{
  "encoder_growth_rate": 16,
  "fusion_encoder_norm_position": "pre",
  "batch_size": 64
}
Rows from block 30 of the image encoder, named by matrix and row number. Rows with one number belong to one channel. Each number is 50 + 15 x the weight over its row's rms, rounded and kept within 0 to 99. All counts start at 0. After the name is the row's rms in percent of the matrix's.
# conv1: bottleneck pointwise conv (encoder.blocks.33.conv1.weight, 64x176x1x1), inputs 0-175
# conv2: growth 3x3 conv (encoder.blocks.33.conv2.weight, 16x64x3x3, transposed), outputs 0-15, a 3x3 kernel for each
conv1.16 101:27 28 33 40 34 22 32 42 53 76 50 48 61 83 45 44 53 42 49 06 55 55 57 68 42 47 65 43 37 37 39 46 61 71 50 66 67 55 51 50 72 51 29 39 37 45 61 74 91 70 64 54 44 28 66 02 38 58 52 65 38 59 42 56 42 63 66 41 45 45 63 65 37 36 50 47 83 42 43 23 37 41 43 41 49 46 42 41 46 33 43 52 43 37 46 50 72 42 55 42 55 49 54 41 58 73 54 23 80 57 48 49 60 56 52 30 54 50 52 25 52 22 40 39 58 24 74 67 61 70 46 61 61 41 65 64 33 31 47 45 63 66 51 59 16 66 40 54 49 51 58 25 66 80 43 58 37 38 49 82 52 44 41 62 55 51 63 55 40 37 50 72 51 39 95 31
conv1.17 089:72 34 40 57 47 23 39 60 61 51 47 28 74 36 88 23 45 38 42 55 59 54 40 59 45 47 69 39 61 70 62 26 79 58 61 52 61 47 73 86 50 81 28 65 55 23 40 34 60 62 48 69 28 37 35 32 59 60 64 36 55 50 24 35 40 33 70 29 50 52 41 38 53 31 59 60 33 61 41 58 41 39 26 24 57 70 38 25 41 73 23 49 71 67 63 43 41 31 42 61 51 69 75 48 36 75 42 43 72 73 64 52 53 47 52 45 41 40 54 43 64 62 41 61 53 47 30 49 46 44 70 41 44 55 67 44 63 46 73 45 50 32 39 48 33 79 38 47 50 51 55 42 54 42 43 10 48 39 76 54 57 21 63 57 78 56 58 67 34 26 44 53 55 18 55 43
conv1.18 092:64 26 51 24 70 47 38 47 58 62 66 47 51 64 42 32 42 71 56 65 61 31 36 46 27 33 52 76 48 78 32 49 50 51 42 45 42 21 67 24 26 76 40 62 38 56 52 71 46 45 67 35 47 45 28 71 38 67 28 48 61 58 52 21 50 32 61 52 73 57 36 48 59 94 36 46 38 36 55 59 71 48 57 46 75 47 48 44 53 50 63 28 41 70 57 42 64 42 66 43 50 30 54 49 37 42 42 57 58 62 34 34 45 33 28 57 78 58 66 70 71 54 62 53 74 45 66 22 68 59 46 52 52 56 43 61 45 61 57 60 79 38 65 77 69 78 56 43 82 62 61 52 39 68 40 30 46 67 62 54 58 46 54 29 91 74 73 54 66 56 42 27 68 38 34 51
conv1.19 101:43 78 56 62 60 48 77 35 23 58 91 59 57 61 62 67 53 50 28 38 54 64 14 51 24 66 58 66 46 72 79 65 46 69 75 53 22 27 57 25 55 72 78 48 72 62 77 43 59 46 49 55 65 75 54 31 23 51 66 41 47 60 57 59 38 34 48 44 45 48 49 42 51 66 61 42 51 47 50 53 37 47 06 48 53 78 60 31 49 50 61 62 29 61 30 67 85 37 48 44 55 65 54 44 30 49 60 56 67 65 96 48 58 52 39 49 39 56 60 54 54 57 55 40 52 59 39 68 39 44 25 65 58 72 36 59 45 46 50 50 71 51 51 66 44 38 80 65 56 38 65 44 28 44 32 46 76 75 55 40 56 35 48 35 62 52 49 18 31 67 58 46 50 52 58 51
conv1.20 087:45 84 46 67 46 44 38 39 57 33 47 35 48 62 45 70 81 45 91 69 38 34 78 47 82 51 32 50 55 58 41 37 54 30 61 49 59 31 57 56 18 54 69 67 34 19 70 31 28 61 45 31 48 29 46 35 47 51 60 64 31 68 55 41 50 41 50 69 43 51 69 62 64 55 51 64 52 67 26 39 58 55 47 39 46 53 44 65 26 62 36 15 44 46 56 51 65 48 51 62 55 17 63 36 35 55 50 64 48 69 60 49 65 37 54 48 33 58 37 36 44 66 50 41 60 48 64 67 51 42 50 19 61 54 52 86 66 60 42 28 75 66 32 42 48 57 40 41 76 61 37 31 00 46 63 75 48 43 40 68 54 48 73 39 51 57 65 61 43 50 59 39 51 77 74 53
conv1.21 106:54 46 38 43 67 49 33 60 55 63 76 42 47 62 36 68 43 42 94 49 35 38 55 64 44 44 49 47 68 25 62 75 32 46 29 42 51 48 58 24 70 53 39 73 51 48 36 50 42 47 69 30 53 20 52 25 28 27 53 60 44 30 43 34 60 50 10 65 24 53 59 54 37 58 56 68 54 59 70 32 59 63 27 55 44 53 50 52 58 63 39 68 58 39 53 41 52 42 45 69 49 59 41 38 41 70 40 53 48 11 76 53 41 53 65 36 54 63 56 42 19 60 29 57 77 73 72 71 49 48 67 59 58 49 61 35 13 42 36 31 50 84 72 52 56 37 55 60 44 31 68 52 57 05 42 53 49 66 39 35 64 50 62 53 56 53 70 33 62 85 50 72 41 60 50 46
conv1.22 097:60 32 24 34 45 62 00 51 36 85 35 56 82 46 61 62 24 25 68 38 55 72 84 68 57 41 38 63 55 48 87 44 33 57 48 41 61 46 52 41 54 70 50 33 41 52 38 85 66 69 65 55 53 41 59 40 65 48 45 41 24 49 50 74 44 32 58 72 32 54 67 22 50 65 51 73 37 44 39 63 40 57 35 63 39 42 53 45 35 56 35 58 65 70 56 48 52 62 47 53 64 34 68 85 49 55 47 42 56 54 26 58 37 30 71 55 43 41 46 31 42 49 54 35 33 67 43 31 68 28 41 51 37 27 82 45 54 52 77 46 37 57 45 46 55 57 29 74 46 46 59 51 29 67 78 53 47 45 31 61 46 50 45 74 52 28 33 37 43 49 42 54 56 67 39 66
conv1.23 100:40 38 62 44 17 39 56 41 34 54 73 36 47 27 48 56 36 49 96 69 66 56 60 47 58 49 60 44 66 48 32 91 48 48 70 45 59 85 63 60 56 49 28 24 65 37 60 73 58 39 65 36 27 74 65 40 17 52 51 17 48 53 62 38 67 74 53 51 53 35 33 53 66 42 77 71 65 65 39 59 58 63 59 47 50 32 39 28 46 43 49 34 60 59 40 56 47 60 45 90 48 66 39 47 46 63 37 42 55 64 41 58 57 52 29 14 27 51 48 60 44 73 40 46 43 30 47 59 34 52 24 46 37 15 47 44 47 42 34 51 57 57 82 31 43 49 66 54 25 60 43 43 56 51 49 32 32 55 42 58 40 64 45 61 66 29 43 39 55 28 41 47 11 63 49 62
conv1.24 104:74 80 55 31 68 18 46 56 21 39 65 40 30 29 49 60 66 16 40 25 78 52 56 58 55 56 57 55 38 39 59 36 52 53 38 21 62 48 27 39 53 64 49 37 61 42 39 59 51 59 40 67 54 40 44 36 20 34 40 45 42 53 53 64 48 51 70 64 32 63 19 40 45 23 98 54 51 57 41 20 37 54 48 63 53 44 39 62 53 68 49 49 36 41 42 45 45 40 51 36 30 50 51 42 83 37 62 35 68 47 41 83 43 41 35 52 16 65 23 35 38 34 58 53 48 58 26 57 72 64 44 68 36 68 27 41 52 65 30 63 57 54 17 72 52 35 57 50 50 59 68 39 58 60 44 55 53 33 73 53 41 47 31 68 27 55 49 38 66 46 45 66 37 66 80 38
conv1.25 089:37 44 38 39 61 41 69 51 48 62 39 30 32 31 45 50 62 71 28 40 66 63 56 73 49 38 81 29 43 51 35 64 56 49 42 47 55 46 33 60 47 52 43 73 21 26 53 30 62 33 46 54 47 61 41 47 59 57 54 39 73 67 52 56 51 26 41 56 47 63 46 49 85 16 63 36 33 49 45 58 56 46 41 26 36 44 39 44 75 30 60 27 41 27 63 43 54 15 53 35 51 46 28 29 30 74 55 74 42 63 45 59 41 63 55 57 53 18 51 80 38 59 61 55 51 84 64 49 42 37 59 55 37 69 41 52 48 76 27 35 75 34 56 82 69 38 50 41 52 32 47 48 55 39 38 53 33 46 53 83 74 40 64 13 72 46 33 41 44 30 19 49 25 44 59 39
conv1.26 111:30 57 49 34 46 75 35 70 42 60 61 46 37 40 36 35 39 34 55 49 69 56 51 52 50 58 40 40 36 26 27 99 36 54 59 36 48 64 45 35 53 32 56 62 36 30 51 55 26 34 43 20 31 38 07 46 21 60 35 33 37 67 25 33 54 38 47 50 58 50 42 57 59 55 35 60 59 41 35 47 36 46 16 52 68 61 37 49 45 54 77 44 15 77 37 35 62 40 26 51 60 47 44 32 44 46 36 15 65 30 20 40 44 46 52 27 32 37 43 48 45 28 49 63 65 47 46 36 40 66 47 36 36 76 62 54 29 41 62 21 68 41 44 69 20 58 30 44 38 32 53 69 31 39 30 39 39 60 36 43 33 64 35 37 49 44 45 53 63 40 52 52 77 38 56 48
conv1.27 094:48 43 54 36 68 90 47 45 12 45 47 36 61 66 32 34 40 18 49 53 58 61 58 56 29 40 39 50 88 78 47 39 77 60 47 48 48 38 20 44 43 46 36 50 61 60 42 08 33 48 52 35 48 21 68 35 51 35 53 81 38 39 77 71 61 54 37 65 34 43 35 41 61 58 41 41 64 53 58 42 72 55 40 35 26 69 37 62 61 70 51 92 52 42 52 66 45 41 29 41 50 77 39 67 43 33 39 69 28 64 46 64 39 40 36 43 55 51 62 49 37 64 13 40 61 39 31 65 45 74 59 36 31 41 44 41 53 49 60 49 69 55 50 55 47 65 73 69 53 47 52 29 28 42 66 80 52 64 40 55 71 44 56 48 62 56 64 57 44 82 58 45 50 48 46 73
conv1.28 102:35 71 46 41 25 45 50 43 49 84 68 60 63 49 82 48 52 55 41 24 53 53 52 79 53 42 33 26 45 29 24 34 52 36 64 49 70 37 44 52 62 54 43 73 36 44 53 39 69 52 73 45 42 22 61 58 52 41 32 54 59 42 70 26 41 68 48 31 36 45 47 65 65 64 72 49 58 52 48 20 31 34 34 28 41 41 46 60 59 54 99 55 53 57 50 43 50 45 48 75 29 55 43 30 29 52 49 67 48 21 54 51 54 59 46 53 40 45 62 79 36 39 31 51 35 32 59 19 29 63 28 62 46 53 50 93 47 70 23 45 41 61 31 78 48 51 58 57 57 22 46 49 19 46 32 61 61 45 69 64 69 46 62 76 70 53 47 57 62 49 43 61 54 55 74 35
conv1.29 105:57 43 54 41 16 65 37 61 55 52 50 45 63 46 44 90 84 34 64 61 74 55 85 68 14 70 33 42 51 59 28 65 35 49 36 48 41 49 65 41 63 30 57 70 47 54 53 90 39 59 79 52 48 40 52 57 22 28 37 40 34 74 64 59 80 54 66 64 38 39 46 71 75 57 75 36 46 50 48 49 57 46 58 88 60 36 48 35 45 52 37 55 37 55 52 64 65 57 48 77 49 56 88 69 66 74 28 27 67 26 49 40 55 63 56 40 43 52 55 47 53 47 39 52 22 35 60 51 46 53 39 35 30 37 71 43 42 48 49 50 49 62 29 48 34 51 37 38 58 49 39 52 47 86 31 40 68 21 33 44 47 37 35 70 56 48 51 34 38 58 62 46 67 64 65 45
conv1.30 104:47 45 58 78 39 44 40 61 44 65 37 28 39 64 34 40 50 23 39 55 49 46 65 48 47 63 53 49 53 37 50 45 41 82 60 30 43 52 75 59 38 39 48 48 55 50 41 23 61 36 41 20 65 59 64 65 51 52 46 37 03 37 49 30 47 64 55 74 53 54 71 40 67 40 38 54 43 41 57 50 53 39 44 57 53 42 51 85 70 60 50 50 68 52 52 44 60 41 17 26 60 64 52 46 67 46 46 98 48 34 41 25 52 48 34 39 42 86 58 46 55 56 47 64 32 55 86 54 40 63 78 77 46 62 64 46 63 42 37 33 55 55 81 78 70 47 60 69 19 35 46 78 38 43 44 53 38 34 45 63 61 63 40 45 30 35 40 30 44 28 65 77 43 84 49 64
conv1.31 110:26 65 38 50 62 26 60 59 41 40 65 57 51 54 42 52 65 48 46 51 48 76 45 99 31 31 52 29 43 41 40 68 38 30 23 33 56 47 35 58 53 40 44 44 49 65 40 28 58 64 50 69 47 66 54 42 93 50 31 54 99 75 62 66 52 53 37 39 49 41 74 41 47 56 14 40 26 68 32 43 46 55 93 33 58 45 43 61 42 45 61 45 54 20 53 60 58 50 53 46 72 56 39 33 32 44 61 19 15 44 49 50 60 42 63 61 41 49 41 59 47 44 56 41 50 48 22 44 53 41 31 15 42 38 42 42 53 52 78 56 55 65 17 46 48 45 57 36 29 42 44 51 64 23 44 41 66 46 50 35 42 28 47 58 55 61 51 51 75 30 70 63 51 34 55 44
conv1.32 095:59 60 49 27 51 57 48 55 34 57 39 47 45 41 24 51 77 48 56 29 83 44 66 39 71 62 76 59 56 44 56 54 48 26 48 48 41 66 61 38 45 30 76 47 74 59 31 27 73 38 45 40 48 46 59 55 52 35 55 69 86 66 50 79 71 43 27 42 58 44 58 80 56 45 83 82 34 37 60 32 29 42 37 56 46 41 62 46 50 53 43 63 55 78 42 31 62 78 39 32 35 41 63 42 29 67 72 40 26 61 29 55 70 56 63 65 69 20 53 50 68 47 44 64 63 29 39 70 29 26 79 39 62 33 20 39 62 68 48 58 48 47 34 41 54 36 70 58 65 81 44 50 77 49 57 48 36 55 43 59 60 36 45 39 66 48 22 57 41 57 56 59 38 46 31 36
conv1.33 114:50 81 46 43 32 29 42 48 43 66 60 72 64 43 39 54 46 30 40 23 83 51 32 12 46 55 69 53 49 53 36 48 68 45 65 45 17 58 52 42 44 64 48 19 40 43 47 80 70 83 57 53 40 51 65 17 60 38 36 31 58 79 47 23 45 57 56 45 30 36 41 61 51 42 63 52 32 67 40 64 60 39 28 55 54 30 42 72 37 54 63 39 38 57 52 47 45 25 82 40 27 58 46 49 46 37 52 38 68 56 48 61 58 30 47 22 36 68 58 34 35 32 36 46 49 46 43 36 34 45 68 74 50 34 58 58 53 62 66 53 23 89 31 59 77 43 50 53 34 47 38 46 57 54 58 54 69 32 29 54 51 47 60 44 51 49 44 42 96 64 53 30 70 34 23 48
conv1.34 099:50 48 59 49 51 66 25 38 36 41 52 34 60 56 58 47 34 56 35 33 67 35 35 70 30 24 60 43 48 43 45 24 50 47 58 62 64 18 30 51 47 54 52 64 50 32 67 68 19 29 20 64 60 48 34 32 64 59 57 85 70 52 43 55 55 72 17 41 61 47 63 77 40 35 45 56 36 42 60 40 59 36 47 48 31 34 57 49 28 41 21 68 33 52 52 42 51 41 65 52 22 32 28 48 53 51 49 63 34 48 48 37 45 24 55 53 42 79 42 82 31 79 46 35 33 44 57 58 57 64 58 33 19 55 36 43 19 58 62 59 46 66 56 47 38 65 86 71 56 59 60 33 48 58 44 47 64 66 35 26 44 56 55 34 60 40 33 83 54 38 36 32 61 49 89 38
conv1.35 106:68 60 29 32 80 46 61 31 64 72 59 26 55 53 52 53 40 49 54 63 57 61 33 47 61 49 30 53 48 60 42 18 39 60 28 58 48 24 41 43 67 54 40 34 24 30 39 52 61 42 28 36 47 53 33 72 41 54 46 64 56 55 61 71 37 43 55 46 60 38 49 59 47 76 37 49 47 18 60 22 55 48 48 58 36 33 40 13 59 59 85 39 28 41 40 42 50 36 26 46 52 20 39 75 55 32 58 44 32 62 51 39 36 61 58 78 32 14 36 50 40 32 48 39 45 62 62 52 53 79 49 35 23 53 96 50 43 70 53 47 36 39 43 32 76 41 38 52 51 48 55 54 86 57 55 39 49 68 38 71 33 53 65 34 47 39 45 62 39 59 39 16 60 45 19 46
conv1.36 096:61 37 60 58 58 72 24 67 67 44 75 37 66 81 61 66 68 74 46 33 59 32 46 49 35 66 38 62 36 36 37 67 66 62 62 47 76 80 69 27 64 38 50 60 55 82 61 49 55 51 67 61 73 44 42 54 42 53 74 75 78 46 79 69 85 47 46 70 65 52 53 54 35 32 55 73 85 32 75 51 80 43 42 56 43 73 31 38 63 39 60 44 27 51 57 57 53 44 61 59 46 74 52 72 53 55 56 53 49 43 27 64 42 78 54 73 35 35 50 61 55 36 35 55 70 64 47 77 31 58 53 48 65 58 67 50 49 66 38 59 59 44 56 28 52 56 48 34 45 58 39 36 59 49 53 36 53 67 41 30 51 71 57 57 55 71 82 39 50 74 45 26 77 56 42 34
conv1.37 107:69 30 66 61 62 38 42 44 48 46 49 34 49 57 39 37 46 49 40 48 62 67 26 21 82 51 59 36 49 48 51 40 27 60 74 22 56 54 33 33 42 44 53 63 30 40 37 55 68 67 44 70 19 62 36 51 64 45 62 44 57 19 59 53 52 57 56 45 54 42 67 40 59 58 65 59 68 41 56 69 66 47 48 77 51 63 29 71 41 44 49 46 67 57 60 32 39 44 50 28 35 50 63 30 52 80 61 64 61 54 36 53 16 50 63 20 48 19 44 61 70 23 43 43 51 52 86 69 33 36 37 24 54 63 25 65 63 47 54 23 33 55 37 60 71 54 46 47 55 32 25 78 45 50 42 36 31 38 95 48 50 42 31 69 23 50 42 53 36 49 29 54 28 55 36 26
conv2.16 087:79 23 37 50 40 24 54 76 58 41 60 39 55 35 50 53 54 32 57 59 63 74 53 52 32 52 54 53 39 53 34 71 36 52 33 38 43 63 46 58 60 76 60 30 49 54 45 41 71 53 24 46 54 69 51 57 43 45 90 68 48 25 41 44 69 43 57 40 74 71 67 86 27 69 42 56 68 24 39 55 59 21 32 30 70 25 58 53 70 48 56 35 67 42 44 37 58 29 62 47 51 19 63 11 51 31 48 53 40 68 50 66 45 66 66 55 78 64 54 54 55 65 46 44 50 53 40 61 27 25 52 42 56 37 18 53 39 50 72 56 60 48 68 37
conv2.17 089:41 42 58 36 50 45 29 65 84 36 57 42 47 36 51 57 40 38 68 65 48 55 79 26 45 38 31 33 46 35 42 76 43 21 42 33 48 72 75 43 45 57 19 44 45 50 29 32 41 50 43 60 31 39 00 59 39 61 30 45 36 51 58 45 52 50 45 28 38 50 59 71 50 35 44 45 67 59 58 53 53 43 50 51 41 33 08 57 54 43 72 70 77 20 46 50 37 49 43 77 40 32 76 42 64 66 46 64 65 57 72 56 51 51 57 31 48 55 32 76 69 45 75 26 63 59 42 31 38 45 52 54 37 53 55 44 64 35 38 46 65 24 32 52
conv2.18 080:41 46 53 66 76 33 47 72 63 98 33 79 56 41 50 68 41 35 42 45 76 63 50 66 48 55 32 53 39 50 42 60 64 46 45 41 62 63 54 41 53 53 58 25 53 41 58 44 29 40 51 73 55 48 67 32 54 45 52 40 51 65 58 55 69 21 48 40 45 45 64 49 52 48 89 58 54 44 51 26 58 41 55 78 55 77 57 65 50 56 27 54 54 44 41 42 38 69 35 48 49 55 26 71 44 64 31 52 43 63 04 81 26 52 56 33 59 75 69 57 25 46 73 74 71 39 49 57 57 33 63 48 77 22 34 48 42 58 40 57 36 36 71 27
conv2.19 095:21 44 70 44 38 37 50 45 75 51 34 46 32 54 40 45 51 54 75 45 74 19 66 50 57 39 49 50 36 39 18 80 51 37 48 36 61 51 65 40 61 28 63 41 76 33 60 65 23 47 65 55 25 64 65 58 44 45 53 40 47 48 39 43 70 59 55 50 66 62 52 33 54 58 79 46 73 55 62 42 33 50 40 28 46 20 43 73 35 31 44 85 37 49 52 77 60 59 40 71 27 28 75 65 38 60 49 71 42 46 38 73 46 50 48 42 44 51 41 66 29 32 51 80 48 74 76 27 29 57 38 55 58 32 44 77 21 47 44 51 27 37 42 42
conv2.20 088:42 49 77 59 21 32 28 79 57 14 51 67 49 54 33 66 51 35 85 89 56 39 43 48 41 54 36 57 46 41 49 68 69 31 67 54 55 37 59 57 24 58 28 41 27 37 45 45 56 85 41 16 77 47 43 41 69 46 45 48 25 45 50 37 31 38 59 43 61 22 49 30 57 52 50 52 58 73 54 44 66 50 51 31 33 56 43 61 40 43 47 62 91 29 49 35 45 42 55 55 52 28 42 51 52 47 57 53 54 67 61 55 31 24 62 47 37 44 61 69 41 30 39 66 76 47 40 50 50 44 26 49 41 40 71 57 30 26 33 53 81 59 59 43
conv2.21 109:49 33 48 37 14 34 32 35 46 65 55 65 58 36 39 71 42 60 51 50 47 46 48 65 64 36 37 53 64 50 60 45 48 50 73 58 51 58 57 35 32 56 40 54 42 67 47 58 73 32 62 59 51 39 45 36 66 48 47 43 58 31 27 59 28 39 68 81 77 36 64 42 58 44 86 53 70 55 57 61 37 74 25 16 62 26 60 66 74 46 39 35 67 51 34 37 49 55 53 74 51 70 58 22 30 31 52 68 44 46 45 56 29 63 27 54 49 05 53 50 40 50 56 66 64 67 50 29 25 59 45 69 46 64 77 76 21 20 40 48 51 54 55 47
conv2.22 098:48 51 40 61 54 53 35 67 40 45 57 32 41 44 49 48 64 55 47 92 27 28 76 59 51 41 47 60 39 65 57 45 34 45 68 55 49 48 53 56 34 56 38 75 43 27 41 44 71 41 58 64 67 74 32 60 48 38 72 23 51 38 44 68 41 59 38 32 73 65 58 82 43 37 48 59 55 42 38 60 52 60 50 49 75 53 36 33 85 26 41 30 41 39 20 42 58 72 55 77 51 32 60 57 33 60 57 46 72 53 68 47 73 45 45 46 43 46 57 55 28 45 60 42 71 67 45 56 71 00 61 31 50 65 73 53 44 49 30 44 64 37 47 52
conv2.23 098:20 45 52 36 05 46 32 46 30 34 50 51 43 46 31 50 55 36 42 42 42 39 66 69 67 55 38 53 52 53 34 69 39 39 39 44 76 49 23 41 52 65 33 64 52 73 80 65 50 73 39 44 57 46 49 42 54 42 63 52 42 23 57 50 51 24 43 58 43 87 30 66 45 44 54 40 49 51 50 66 60 60 28 62 27 22 44 50 77 46 44 60 99 63 36 34 50 59 28 68 49 26 58 32 35 70 31 56 68 54 57 70 41 45 40 46 52 34 59 40 33 41 50 45 58 45 48 31 20 26 62 36 58 42 24 54 25 17 37 45 34 54 49 54
conv2.24 101:60 29 43 63 47 42 71 59 53 55 41 45 21 44 61 58 35 41 71 28 55 99 44 44 17 46 40 64 57 12 57 41 37 76 66 70 45 50 53 41 79 37 68 55 52 66 39 46 83 40 36 58 44 57 63 49 53 53 61 64 52 39 40 66 46 58 63 48 80 78 57 70 51 48 40 60 71 61 32 26 52 63 46 32 57 51 55 51 67 57 54 55 30 40 57 62 64 63 55 41 33 31 48 56 43 78 59 55 52 65 54 71 65 62 41 48 66 64 54 39 73 78 77 40 56 36 55 60 30 54 54 37 24 29 18 51 83 60 69 64 57 43 32 59
conv2.25 089:62 34 51 46 71 42 68 34 58 62 59 71 36 17 45 51 29 38 73 30 65 42 47 37 50 70 51 36 59 66 41 44 53 73 53 59 50 53 48 53 78 43 62 43 60 64 87 34 55 51 57 53 62 40 57 39 75 48 27 65 28 51 57 36 67 49 52 40 40 48 78 23 49 25 63 35 32 49 30 42 47 40 39 56 31 50 39 52 53 83 61 41 37 51 35 40 46 50 13 15 33 54 41 63 73 77 38 34 35 47 72 28 42 54 85 41 53 57 52 58 50 77 66 38 61 37 34 66 64 77 58 20 58 61 49 63 58 69 46 53 38 52 80 40
conv2.26 105:43 42 41 35 24 63 82 49 73 80 46 44 62 44 28 30 37 33 43 13 55 40 69 48 47 48 64 72 59 57 64 30 61 57 47 56 38 28 37 26 47 56 07 44 67 78 40 64 59 59 43 56 48 30 69 51 49 19 58 54 46 32 49 49 62 50 47 35 61 57 52 60 38 50 19 41 51 33 50 41 38 46 35 41 38 63 47 59 45 84 68 41 57 52 13 48 57 64 34 45 89 62 51 54 23 50 57 58 39 45 28 50 59 62 57 54 50 44 49 37 57 61 57 32 21 54 28 35 33 53 37 46 29 75 30 34 42 36 62 73 44 38 32 75
conv2.27 107:42 58 65 45 52 41 61 71 47 58 49 53 38 46 58 25 46 56 36 41 44 65 62 73 45 55 51 58 43 53 59 82 69 63 44 29 25 41 64 57 51 32 60 40 28 45 57 23 70 71 72 38 73 45 44 85 65 45 51 50 48 42 16 46 55 49 56 75 47 29 54 54 40 48 54 55 69 33 53 44 42 41 27 55 22 01 47 57 62 47 41 48 35 51 52 53 64 44 36 54 50 41 40 09 46 84 32 44 40 56 75 41 29 58 40 35 38 46 50 82 50 46 64 61 37 28 45 67 33 54 35 69 70 17 37 58 59 48 80 63 37 62 29 36
conv2.28 103:44 23 39 45 55 26 55 58 48 50 19 43 44 10 53 56 34 49 65 63 75 63 38 46 42 82 44 47 65 73 40 18 19 46 51 46 18 53 16 21 60 29 58 45 17 49 66 42 60 39 47 67 54 33 62 51 57 55 32 57 40 31 51 52 81 44 49 36 48 53 73 64 60 74 39 48 46 51 52 36 35 35 12 50 64 53 27 47 38 84 39 31 45 37 35 54 54 44 59 39 39 50 29 41 49 57 43 54 44 59 62 62 34 51 55 51 41 68 59 62 58 80 54 30 35 39 40 39 34 65 50 26 63 56 41 42 33 50 78 58 40 54 58 22
conv2.29 092:57 46 30 29 25 53 67 50 44 60 43 57 62 60 39 34 34 55 75 44 55 78 70 52 25 45 44 61 75 64 78 32 63 66 49 62 32 45 57 28 37 52 53 56 62 61 54 60 73 25 48 52 64 48 74 66 78 26 60 48 46 54 30 56 28 53 38 67 89 58 23 67 54 45 26 55 49 51 42 31 34 41 59 70 67 34 39 48 68 52 50 24 42 48 46 65 89 45 59 35 46 68 54 53 28 38 50 43 96 53 53 50 52 52 60 64 51 48 43 52 35 41 71 39 36 40 40 45 31 24 51 30 69 65 65 40 72 23 46 67 32 57 31 51
conv2.30 095:69 45 51 58 59 67 41 30 40 47 51 35 76 34 55 38 31 40 55 65 56 59 31 49 45 25 50 52 46 61 50 71 56 67 67 90 39 27 62 78 42 41 47 48 36 71 50 77 44 58 58 44 57 48 63 42 38 45 53 50 54 36 39 54 68 42 31 55 38 28 82 51 61 79 54 48 42 61 40 49 66 72 50 52 62 34 33 56 71 29 37 56 33 53 64 69 37 38 75 60 31 56 63 64 67 10 52 43 76 27 68 79 28 42 39 35 30 27 55 49 53 28 30 83 72 52 57 53 56 50 52 33 54 68 18 39 62 56 67 36 53 24 59 56
conv2.31 096:60 65 48 41 54 61 52 35 54 34 20 49 46 25 59 48 43 58 50 48 26 49 64 50 35 33 59 37 42 73 67 37 78 49 54 66 31 37 23 37 32 39 33 39 53 51 76 36 45 42 38 91 40 62 77 70 57 48 65 80 45 66 32 61 69 72 39 46 52 52 81 43 31 25 44 45 70 50 58 44 52 71 61 55 21 70 33 41 52 52 22 52 39 32 56 21 61 23 39 39 55 62 34 43 38 51 64 39 39 42 39 63 74 36 42 65 37 65 59 65 36 69 49 67 45 50 45 61 66 52 46 64 57 56 63 44 52 44 64 80 22 22 66 25
conv2.32 107:48 52 49 47 57 54 87 37 45 72 45 65 36 52 40 43 44 56 62 08 44 57 49 57 45 34 36 37 78 42 72 50 61 29 63 77 54 70 61 48 63 32 62 55 62 37 58 50 59 46 41 44 62 47 73 54 56 49 40 83 44 72 31 59 46 40 64 67 95 53 41 45 39 37 60 47 85 68 48 51 57 47 43 68 38 61 79 70 39 74 61 25 73 41 37 55 50 60 40 64 30 43 50 26 80 57 15 51 67 36 47 38 39 31 46 58 41 49 40 42 43 53 60 66 43 38 50 71 44 50 81 39 72 54 54 49 74 44 64 81 32 71 32 52
conv2.33 088:49 43 52 30 63 38 66 42 37 34 33 36 36 47 55 51 28 44 64 44 43 52 62 30 46 68 42 50 56 83 57 39 43 35 22 27 49 47 51 28 54 23 42 79 71 64 50 48 59 67 55 54 73 61 40 46 42 69 81 43 63 49 39 61 63 42 77 21 62 62 36 66 47 37 55 52 48 60 48 29 46 55 24 53 60 35 56 52 59 54 42 65 45 34 45 50 39 37 54 44 31 47 38 17 81 46 46 56 45 40 69 65 58 62 56 80 50 58 59 44 29 92 40 63 59 62 43 45 44 28 57 19 09 78 29 55 70 66 44 60 79 33 44 29
conv2.34 085:62 57 70 54 36 59 51 48 33 32 45 57 46 56 34 28 26 36 83 58 73 45 59 43 56 57 61 32 43 36 62 37 57 75 60 56 40 36 32 31 64 34 45 37 31 50 35 57 74 70 59 62 67 58 68 39 54 34 40 40 62 37 38 49 59 57 81 54 59 45 55 54 49 30 54 28 42 26 45 83 51 65 62 47 52 12 55 45 35 63 65 56 82 64 56 61 29 70 24 57 62 56 41 75 39 45 34 70 42 27 53 58 43 39 46 44 69 56 62 10 41 65 63 31 73 44 59 36 47 27 37 79 89 61 39 24 40 50 55 37 42 54 53 59
conv2.35 092:94 45 48 48 50 42 66 32 68 17 24 55 67 58 07 45 39 41 46 57 39 35 58 41 51 48 34 60 31 41 49 36 60 42 25 66 45 57 33 68 63 43 61 36 61 47 57 29 31 46 50 35 46 57 55 31 47 73 51 34 38 54 66 74 69 80 47 75 73 32 45 73 25 34 43 54 70 38 47 53 51 61 41 48 28 60 36 49 32 52 36 55 47 48 55 52 59 44 44 20 43 58 18 29 45 56 78 41 25 51 44 39 47 48 40 61 65 78 65 44 50 73 68 47 44 65 58 35 41 73 59 22 60 59 32 58 55 36 80 23 56 57 36 55
conv2.36 104:55 41 21 29 37 40 77 81 68 72 17 33 53 38 35 30 37 41 75 31 64 47 38 47 28 65 47 52 40 32 45 50 70 48 24 47 38 61 41 51 09 53 60 38 69 39 58 37 49 48 44 76 62 35 54 80 78 62 48 50 55 43 53 55 48 35 58 60 68 65 31 57 46 61 55 62 53 51 32 62 50 35 45 70 66 64 45 66 45 45 59 24 37 42 37 58 69 32 48 60 44 60 62 50 36 44 21 48 77 42 59 68 63 62 44 35 61 59 58 53 33 47 62 66 46 19 20 51 38 41 41 38 66 37 83 49 34 37 36 88 57 58 64 35
conv2.37 107:70 51 41 68 31 29 64 42 31 61 99 57 68 36 37 26 19 54 41 47 55 35 60 62 29 20 41 65 47 47 59 58 27 27 62 47 37 77 70 39 52 63 44 43 41 43 54 31 32 31 33 46 67 45 60 57 62 47 69 51 35 28 30 50 67 65 63 33 79 65 71 55 52 41 55 54 46 84 48 52 48 26 55 39 51 46 40 59 49 40 71 23 63 61 34 56 68 50 25 58 34 40 68 63 39 46 46 38 66 59 54 49 61 74 53 25 44 69 30 53 54 68 47 42 42 55 39 46 62 37 53 25 21 61 50 53 43 51 41 29 50 53 60 53